config.toml
encoder_norm = "groupnorm"
encoder_depths = [2, 2, 6, 2]
text_encoder_norm = "layernorm"
text_encoder_norm_position = "res_post"
init = "torch_default"
lr = 0.0016
beta1 = 0.9
epochs = 49.4
Rows from block 8 of the image encoder, named by matrix and row number. Rows with one number belong to one channel. Each number is 128 + 32 x the weight over its row's rms, rounded and kept within 0 to 255. All counts start at 0. Numbers have three digits each. After the name is the row's rms in percent of the matrix's.
# convs1: 3x3 conv (encoder.blocks.8.convs.1.weight, 96x96x3x3), inputs 10-19, a 3x3 kernel for each
# convs2: expand pointwise conv (encoder.blocks.8.convs.2.weight, 384x96x1x1, transposed), outputs 96-191
convs1.11 096:146107125184026167152159091092139146161108103144081112112091146130196101124107146099162114173146112127111148140122130132150147099139155190137098150107116071111136113130162168113127104114215107190129136145136110126143105170232104169079186094140088143119149206118126094120
convs1.12 106:158128086134134156072163128143133139188081134123175106143092126123132075165123106054122144115080101173084092114090102167109125228150098153090118149044121144154148204100112073122123217105137089121135138106078141135174152098097147089124122147119106070125165107081184144086
convs1.13 083:131164127138080124149128126146116100101107130141158094140167106114185154166125142176129119128172140134120115195122144137134156151131168178225091150123170118112159177179126131210162108115145155142115113143132123147155170150125115189153131140111137148130131184148114094117
convs1.14 087:106112132121134151133161125137138110092093141139140118142148106100087151130151088141158101088133159140094068115118141127057129117171117100148103095104130161183108101106116081145157161133091088102096124153115151101148098134151085161155125115109136141115092127129151114108
convs1.15 067:035131113121155139124142100108142116139048105089105085039101127131226106143086138138130087092217146090131165191216110162021167232115243136098152163148077069118255075150069095211105113091191050106148157145158123122176095123070126161097177117109104154088110154174130111140
convs1.16 061:099090129112180075134138110187096159148155121102137170111144086082185151108146139125150117103174167146144122131113169152144149130147150130000130156074102227149190194082093060086135074119086063124183112079145107151075088135143151133157144105148098166103129183158110130134
convs1.17 122:133111162058159098054192127128107181119087188088161079123112119158107115122143073118127107136105153129138128162101099175071124133133140108148140117126093148188132116113082146124130162131146175098098158107162109175109146089101104122162132163102148107104163117113147147094
convs1.18 137:061123075125153145082156131115028151110108063124099167113149116163147142133111117100146133151137124075111110149169129149095100129118126092139092122161171138118128139128096152136119138139110111147096135121119116140138131159096146111124118120126117161132159138123070105128
convs1.19 124:114108125110119149120148105126129036129125156158141121119105195126088115112156133115118126162089137115155126162114189123122106107150097132112146132096145083155141139109158138146105135117116172122166120099129084138136156097121140112122121143134137119119142088133123139117
convs1.20 093:127107121119183116093105136126116177106170083125135173144104095147139122127127163113119123180093111127180097095178026202102118127117177128160134113117109033113122133128122180106132031196146145085142123167083142157120129102163167110107117109124149087073186143092064157144
convs1.21 119:147138116146074118115132094108142164164143124129152175060116121112175121124153175137115120103143154132114114125152174099187148100192196099108130139140167123131154110104092130185151129152136131122100110112142135140152092133130131141095165112136121124123103128124137123114
convs1.22 130:121136111135140139159105118077165113194085195068207140141134136117072131112177073149105130111139127153102127104126130146096134114175071135111107149091170081138112124126113129075142097134122098164122149067163092129116125111147120126083134105186133117130142091137123130113
convs1.23 117:093115180127123108122168134160119094139162116056127148119104155125133099108128141139154109095057160191108134136096164112137149055163090096100159111124142149101101074114171107150110144107099113090174112102093104150127139100140076111097145112101130119124133076121122134150
convs1.24 152:107129108099140128101144122133107143135099124130134154139112099125180158141133092120134127097187151100102143166133137090155136117135136174123201126064137186111175140129116129117136158146113153134111127156126156136100118127135117141172146132120117099108103190124124102121
convs1.25 106:206126101085144101101100133145115106084123101130170141172112123114134125133131155097109136161160115134090141186076112091156135101119137161105122107137119147109132121127139169169106104142141142112113109140112170115189089129120150146106129092168114116127117132114146103139
convs1.26 115:177147153114087099101111148149131112149121114120096171089140131131091120112136117094147143082070099130130152115098138154093102128097176207111134129093159160130089182125146050142138154159077099163108163094144132153099126137114138143141109118084044118141146106089108105173
convs1.27 099:094166107111114120110116150121139144139117134168150132117111186142079091151137119164148122061116155149057083109168202122053108126177087155142131130113141117091193163062116124156099145086140087122204143082092157095154173092166080112120170113098100128163091106120195103058
convs1.28 085:123079100143104171072110144076130115141111173143127098108145121099123063183087132124153081068143170067099154229056105108000067125068170074099112153072146219096109124143188049095101154188181165119159076201137149136027093160107146124107175107098136122097086168130090105133
convs1.29 115:118130092149119114079166125094140147064098117126094186120101105126077112174136118148127125077110135127109161124090105164019118161067144099101158137140108143154096125131170131102117159136142157104162145133091195101138117105154126108175120069121097099121110079115150103162
convs1.30 079:151106162146084094139125124154121157160142066124129203116142100112121149104162088145108156081136143145161101156150079065194139185147049136083167082146113158081165103145142139123168102155104103140155095125119095151121122134177116156144116155128116137125097125157116137114
convs1.31 064:190088144161120081131126121089164161127123138141137153150102133134211104129116116147123054133147161097147120114097139120255189122102061153158068158106146200131091099163103088150139116148177125157113129212145120141116133156139107209133066137142128110106109160115119105123
convs1.32 066:124109092116138127133092141130116141103105087187159123115130155147108084080154166128129130139065155099143140128161172178167173179094133127072205147067041101186162110113179145063154080172120147150152149202028115161153145083085124117175127154117106150108153119149078144139
convs1.33 105:157087137108076102177079178147126153096153113120101098175087139089028095122088115155067175086052116102112114133090147096070098126114109108111161113085120183122063125075135113099119162119113125074184107121091156119161181068135097145086168116108158098156101068095112110126
convs1.34 064:110124115126106108105091134124150168089096194109111095135106159149188105106116113112131134136149107128119115078119230146239139167111147092048162118181145168081106096145145157087114131138154127105107208207141120095136152098157189133180024149096122145117145126115115130123
convs1.35 089:109128114085136115187131136155141171152156142130143118113129165130045073124137119063119113107093099068096150114136091099053117109107147066181169134051145131138136112117165143089142129178091124175152130074145137088127129089115128136139124143122105088123134074072079092139
convs1.36 086:068165134097094104076122134141122129115096128139110189144150139149093103161134185174150106144083112175149154253159122197255251137171188170136149166233165114176150162109092151107128136106124105085149176054117181087144167041071184073146110107133151140126159013126157130182
convs1.37 069:114142114117153136121111094138132175158115133129110190152134128088087070148092094097112159117105096089094105110049104034000000127065051110126133146065108139110101092094117102153074137119132094105127116122164172100096088093166170116147148122082117106139110109075125065117
convs1.38 087:136106136136135125121126127078123184140122102139110115121097151110053114121087120125117142114121057098083115164080174047000100140131047107158183130151137142129081107147147178107095130088101046142193185146121088126131124130108139101115112127148091112128106098078118086125
convs1.39 096:138119106148198143129173123140158169147052140089107124153101127140020090132096132131126134059049108087089153161087131107000133174100206103124120150218139196142134140143128122067127115123146109147144162054090118096082145104150111024097140104170144101126090057098109094142
convs1.40 082:111113132129173126138112097106113143134143135116186122107126125091090120168069190091145086053123092094173128124137169066083179148126160101122121166109085151076113037087128137076097181121083099078090076096080201094127130080104061067182161112191137066125055115136111138107
convs1.41 084:083127123119139122145141132119104161132079061082098104106094153090094085170054143097125161084132143093073095094134217103102143157148124149132159198175148176136126127153165100120150198158125104116160087154048168122087149061074119128114167071138111106137113102085148082120
convs1.42 120:082126158167099112150086141134117113089110200132077132154120120048108116201088083120121102091057167014158146103132191122082141159083083126147129133142167178107132127121138101152110097108162111159114083092085143127160141082116099132119070146139118119113089086121127110110
convs1.43 061:066140108106148183168147144113100162171110101159113112138144122152117093118130140133134154100145112109132162225153108102215115145178126172164017180224088143155190083121067116139101105096179132142087098162042108113154156087152088111110156052151153112163134121088144120121
convs2.11 077:101107110109179243112063076111216109098242097143015179100125048092134087225096084170115111089058101098096084105107089060077103105101085108097216124136132117111135134138138121141133141141132148098118133142131121141107141147138118135137097137170141136108111142124068138123138171126139129126
convs2.12 083:159182170164037212159255153176159160172223160044132108166152120163123154144163145125161151175045148168163078150163126171111162166162141162169133145139184166095154136150142159142144141143148175071145142136141142132152138146142100142144110144146139141134132143147040143136136154130139189103
convs2.13 100:127113131139127101131092131103137128135140137110069154140119000141135138223141097125087101103105151145135113094139196074039117135122088144118156149152130145107148152153154129152152155152156152170159153152135121157141155158152081158152124156120148157144186145143033157148152204141157186111
convs2.14 074:166165166147181202169172116167211151153237148144125158173086086147138142230151120118134156159059158152153100185161108195094135149170150158183255138135202117114130117136134117133128133133129134163147137137118114119140144130138087131134130131097145129123077139138076127130138139137135160238
convs2.15 065:102129132132085177133198124108159110136168119122000144127184133141129147095134131179133138138081124115114117161123245135058180105120017111103222112127167117074137123125112199120124116117105160131121127115123150123116117119121127123127101127138119114093085125124092103137133080133128142155
convs2.16 069:170144128123102134160159094095162178137160166143000151121070121170146163119126109183186206137098143170150091098148152107084172154145105159169165130132177112076107134141136146125137126128138172143138127127134133125143131121133064125125123137125129128105081126137121132129123115113125180137
convs2.17 083:135129126143045135145212146131096136148204116068048090153113140137132148113126104111136168115123129130122186110149121161070155112132132131138132144143187122113162137149136174140131139142133167091140137141137123133141142140136146134139118132196147136115112153154073135131141095117145206196
convs2.18 126:154132128137087087147101123070144168103169153136086084144163171138129146132143084093124125104141141148151206071155096057137105146132154150140132162156149169176164157161155140153156151155156155064160157153151145157169156156160128155157148153137145156166186151159072150160155148161154203124
convs2.19 073:118134115134135070116161119151159104139081094132147129130096159126113113038109141103133146129126110121108136134114221150125122115117168113123124066087145110113063109099084078088092100085092097171096096093118116103078098092083031087090125091039098097105088093073143092095090065126088125044
convs2.20 080:157166185162088070181155213181111145158078168060213098153181134137121112100157192135140136186111149146170142188152075216128135168170158168173034140155159147062167165146166147154156148156154162094149152156126136147140154146161085152156157157123154149117104145153090151160152136133150095082
convs2.21 095:166141151160158092154164155120143154155062152191235147160119148157159162099159149159147168140151146153145074131155153121021150143141141155159192110114107120020125121117110118114118111117118161158106114113107127147108111124110049120120103114071101114117142108111140108117118124125120113000
convs2.22 081:155137119136174008130160144101101159118048145130236086145131169157168161000127138159174163154135130154151138125156164141031149137150122145146061107108079091040112104101105087102098110109100151186103099106114099107092106102105034106101130099060107106080145104110208107100102165089111103047
convs2.23 122:107104114107183101114151119122120108102084122123130075106118183115128111094117121098114099105126119106111181117107171101210112116109169113107081089083087114168077084085083094086087084081092068100094087082106086076097086081085148084082107085069088087134121086087182089087083043103077082078
convs2.24 162:153161164151240216158000144149218146153178153255014243147137072138127135183157141155140133146056145147151035143149252146051136154151082147150255147141184134083166138148138132140136136141135168217133136138133136133152140141138089142138131135140136138119140140149124139137137213135140190108
convs2.25 069:129130121121212064140028121079095161109055141146090181129090133138140147070122108129141144112212139139148065099146240078085131127135073141126115105104094059108101098109096085098093101098098101197099098099079080091089107104100093094100086093114095108109138116107181089100102162098111124181
convs2.26 067:100118110116160255104087121178149074158183088178067148092096149100129087203103153107148147109138084102091136117093122096159144106116124089103255133131125154169127133132138135136133140135141140145129133135164126144128135135127184135131114136125134134175179141120085135129139166135135137167
convs2.27 115:104118110118068143110158123104089105120150103069178111112109088110111104065101122132116125123092106113113091115109077116165125107107107110107121126127091125153118132120129140127127131128130113055133126128137112128115127128129172124127127129131134131129134136126072136123127108114126101174
convs2.28 078:096120115095158197106092107124148094110125104186000137085066195093080091134092115130108110105159102096102105092098255117111097115097057089098255136121116141152127125131121074130122134124129105165112118129109120134131126133122095121122096127095128124128146125114145128119121100119117179110
convs2.29 104:181160150168052142141183149152076176154174147102035113167148106168194177180160162157184181169100152180156131161160136082137173145168172160160185156162166153125160152170148156154153150162147187148153154155158155152170157157155117158156161151155155151147144154165086153157155213152163182123
convs2.30 074:097144123107177211126062133137092100116085120176000164099086132089057064139108125093118098100153102096117055094104135141154079136109125096105163100120119123168095128109117124118123115118119101179117123121134131129095110122123074117120099128085113121135123120104116112121121083140123109219
convs2.31 083:129117123122242235119039117151169099154169110192000208117078137115124105210131101149133134106118126110109098118116230134116137121114107116120194114109132140119131134110119141123128122108105092167116115119126116130096119109123047118108158123117140104087117111106133137096115123125101096162
convs2.32 078:118102093099219196107051083084124117100177109182079219110121146108105121168114049155104111085116114126115066072117165028198098103094068116113169116107137138181086107145114101118118116107119082167117117114101133107167120112113132117114067119091123113174173123108099119112115165136097191122
convs2.33 094:166177179185072201164109134208183133195198160116192205158171010158145160162170182130151150159045159158152047157159178138040166163161133155159126155158140152095153150154154161152151157155154189084153154151157139144146155152154098152153125152153158154144139150154022153152154211166152109076
convs2.34 073:097110096126215211103053122116135087099166114192082184103061122119112100136102113100103112100123116108102085100098130113122112104093123095103167108093118116152086071116077121086075083087094116156086081075106074087115089081083090086083076075106081090099122093108110083083086085090081114152
convs2.35 087:176129166148039091149255132103102178149199163011145008164130069143157169085179145137111162110058172140156162116168144110174149143154210162153105153155148161147122136168147141150143153153152185086135149147141144121160157147156145142150115145165147151141098160152051138152153139148152151155
convs2.36 160:124113125119219072126118115107081122116123131147090097110105134123119116168124117141127147106127128118124177112120081106167110128114135124114113143152154141109161148150154130148147146150149165125145150150142147146144147147150110153149155148145143146131130148150121147152148207157155145110
convs2.37 104:137124129139152143136105126147167114151057127147150129122123169126117123112126151057113119119203120127114127123123157140181121134128115120127166088091105098158101112086104099093102096093091098117094096097098090114066094099096102095095120104110101095088081082083224101093098036089098080100
convs2.38 129:128126128123187127135109120102194143110057136165116129134089180133127135143128101141139148114187136128135164128137088090089129129130116138130185079080100091075061087073087068080083083079087073156081083081089077082066083080085104076081103085066078083102111081069203079081084046080081054133
convs2.39 080:157168160171081192150115109130135152147123157115149163155110151158152168207162115151172165153147157164158110152157054108146158155158158163149207148142156147185158135151137169137145136141132126034137137134136144127177133146144208142143115146215140139165141142145183143137137166134134193179
convs2.40 145:109103101112102134110084108103080116099095117105048131108121151122126121175108097105117106105153113109111088111112129091174109108113098113107134120119106126187124128115121120120123123119123106121123120123116122133115122125120165120121146124136120124147175116115134122118120113120121116139
convs2.41 100:128144132135191143130025144138116134151091123114143113131141176125126123137128144134146152126185113133126174117127131093134132123129165123123163062076091054124082079071079082072073074076070089145081076076085064098060079077077063071075106076127082074083092082081167082075075042066086108117
convs2.42 107:147147145145235104144066124116111135141073144180243147135137211129127130011139139135135115122193137136138140117137032086038117145139108136130081104115097090067105114112112128110105105115103165226094109110126118109083107113110053107111117109112104112095076103106216099109110083101126069118
convs2.43 118:109119113113175130108087118118081115112115101166054182115116184103103111159110082106102113127128110121110102121112117124164102109119101110128161108102116109149110103100105106105112101101103091125103104101124119112111100106101197106105120110149101105147149099104197105105108131106103110100